Weights of a small image diffusion model.
Model: 6.83M parameters, 32-pixel images, arch dit, norm layernorm, activation relu, patch size [2, 2], layers 16, width 160.
Training: muon at rate 0.0057, 19400 steps.
Data: trained on abstract colour fields from 500 small random pattern networks, 18.3 epochs.
Rows from block 2, named by matrix and row number. Rows with one number belong to one attention dimension. Each number is 200 + 20 x the weight over the matrix's rms, rounded and kept within 0 to 999. All counts start at 0.
# q: attention query (model.blocks.2.attn.q.weight, 144x160), inputs 80-159
# k: attention key (model.blocks.2.attn.k.weight, 144x160), inputs 80-159
q.22,180,233,209,215,221,203,187,214,198,201,196,207,183,186,211,181,131,203,192,196,205,211,195,202,199,186,206,177,198,194,205,198,224,199,216,211,205,220,194,209,192,174,224,225,226,196,201,209,204,234,179,191,193,213,207,187,189,194,214,204,213,200,197,209,200,173,202,196,241,188,194,218,210,191,199,213,173,202,225,224
q.23,202,216,187,208,174,205,226,215,197,192,203,208,184,206,219,199,205,215,198,185,194,190,199,202,195,195,193,204,189,188,200,216,193,189,220,206,203,215,212,204,219,197,207,202,213,201,205,213,208,201,193,170,192,218,210,204,216,202,218,207,162,163,189,193,223,203,195,190,177,202,201,194,191,205,212,190,222,201,209,228
q.24,192,207,210,187,202,196,171,193,195,232,203,188,183,199,207,207,133,201,199,186,200,191,211,199,169,198,190,215,208,192,214,192,188,200,234,200,202,202,207,204,209,201,206,195,218,194,195,191,200,202,199,204,224,202,200,194,196,192,232,221,174,199,194,198,216,186,181,200,244,188,206,177,203,209,213,177,210,196,189,216
q.25,194,201,204,185,226,197,214,203,203,204,177,204,175,199,212,207,191,199,198,195,208,197,183,194,228,180,187,191,186,189,197,210,213,196,221,217,202,216,203,217,208,201,199,212,204,192,194,204,204,217,206,192,190,205,200,205,196,203,236,202,226,223,196,192,186,187,198,193,173,214,218,239,205,192,198,184,143,200,208,200
q.26,179,180,207,202,193,190,151,185,201,225,177,179,177,178,187,199,244,195,174,168,232,212,162,198,256,201,178,194,179,165,218,189,215,198,179,222,218,215,217,223,319,184,210,214,220,203,180,220,197,202,188,190,184,214,202,188,202,217,227,196,166,226,190,203,155,150,185,213,362,209,201,191,192,208,227,197,285,176,202,220
q.27,200,184,196,195,176,196,177,203,202,198,209,195,216,200,193,192,269,200,194,201,208,205,204,202,198,217,203,210,195,197,211,195,195,198,178,200,221,183,201,197,217,205,199,189,189,214,201,202,207,170,211,205,199,200,196,202,186,194,183,191,176,210,203,195,170,217,185,199,243,215,196,180,192,198,190,207,279,191,183,189
q.28,190,225,213,173,239,200,224,190,191,216,202,218,228,205,196,177,192,204,193,201,186,190,221,212,190,190,209,174,183,217,187,197,249,201,209,208,177,237,183,179,152,175,207,206,220,219,187,220,181,211,165,195,221,216,208,181,211,198,211,176,242,182,212,222,224,167,216,188,196,217,196,208,214,177,186,205,167,211,238,198
q.29,196,186,196,247,210,210,247,200,210,184,213,217,229,211,193,196,214,215,194,199,173,193,207,200,207,215,208,222,187,192,195,207,174,192,181,205,189,197,190,197,190,207,181,189,196,189,211,223,202,202,203,199,213,199,204,205,207,199,193,207,190,144,214,205,220,200,193,211,217,201,192,192,199,198,178,198,231,194,180,185
q.30,201,219,201,207,175,197,184,212,204,188,186,201,191,206,192,204,228,194,197,206,205,209,182,193,217,197,199,194,192,179,212,202,204,199,199,192,214,199,196,213,234,198,195,195,198,201,203,216,201,200,205,194,179,204,197,197,197,197,200,209,199,194,186,192,190,216,182,198,275,222,199,198,193,189,189,190,252,199,182,196
k.22,205,232,215,182,190,221,226,192,208,207,215,204,206,195,190,189,194,186,182,204,206,160,217,206,195,204,194,182,222,178,192,209,198,203,200,213,199,228,200,202,203,165,203,219,207,196,211,224,198,181,184,197,198,217,197,216,190,189,209,203,195,215,189,205,219,189,222,198,159,217,201,205,215,179,187,200,157,197,210,195
k.23,196,187,186,209,217,204,166,212,201,217,190,190,181,179,219,180,211,207,196,193,207,190,206,202,195,192,208,194,210,193,210,191,200,199,192,209,189,199,218,200,195,204,210,191,210,211,220,209,194,188,203,199,200,200,203,216,197,192,222,197,153,217,181,190,184,206,216,205,198,189,193,193,215,201,185,184,212,191,204,180
k.24,203,196,203,200,229,193,241,205,203,211,200,185,212,199,203,204,198,202,187,181,231,169,207,190,192,239,198,197,224,202,187,198,180,193,226,197,196,215,197,225,208,205,183,207,203,189,187,206,207,189,209,201,145,211,193,203,213,203,217,192,186,199,218,195,195,186,191,212,173,203,201,190,190,205,196,223,158,199,185,206
k.25,190,231,204,240,201,203,202,210,198,193,169,210,186,183,197,198,167,184,199,210,192,198,208,212,189,184,201,196,186,213,198,207,203,200,234,211,193,229,196,194,197,180,187,206,210,186,187,197,200,182,193,214,251,205,213,190,204,199,208,198,229,217,185,194,205,187,209,194,168,210,208,205,205,187,211,185,174,206,221,245
k.26,186,212,189,192,253,210,250,196,197,211,183,189,240,196,178,211,233,192,181,200,221,176,205,205,183,248,227,183,209,289,170,175,173,190,170,173,200,236,178,166,276,175,194,234,195,182,168,232,208,210,168,184,190,191,220,160,200,189,177,173,170,179,241,200,172,170,210,220,240,218,190,173,210,189,214,217,264,180,173,214
k.27,201,178,200,188,227,199,189,197,190,203,216,194,212,212,183,219,220,211,192,206,199,215,190,197,206,208,211,202,206,235,190,199,198,199,169,192,202,188,185,184,244,215,203,202,193,206,174,201,196,220,197,185,190,187,196,181,205,214,183,205,188,170,223,210,187,206,196,199,260,191,183,197,186,212,199,184,261,182,185,167
k.28,197,253,229,192,151,207,248,185,204,207,251,215,220,201,184,183,225,184,203,214,194,190,211,210,190,186,194,199,182,176,196,191,201,189,222,200,212,209,231,208,165,168,214,229,199,203,217,216,206,215,184,186,170,202,194,200,188,188,193,199,219,221,201,203,216,181,226,198,166,219,205,204,218,177,192,208,172,195,217,223
k.29,208,211,187,178,203,208,217,221,198,207,214,193,207,201,213,186,193,202,218,191,209,199,208,203,211,197,211,202,206,164,209,203,211,207,220,201,199,176,214,206,201,209,196,178,200,214,222,209,189,198,219,204,177,196,198,225,188,193,204,195,173,209,198,202,155,200,207,196,201,193,199,183,209,198,169,223,249,205,193,215
k.30,191,183,203,176,241,208,195,196,192,201,210,201,210,197,191,201,213,197,194,201,197,203,196,203,204,199,206,190,191,224,207,198,201,200,173,199,201,202,191,199,243,195,194,204,203,194,195,203,203,203,192,197,220,195,200,198,209,202,201,206,205,168,216,210,187,211,203,204,226,209,190,196,201,191,179,187,276,196,200,174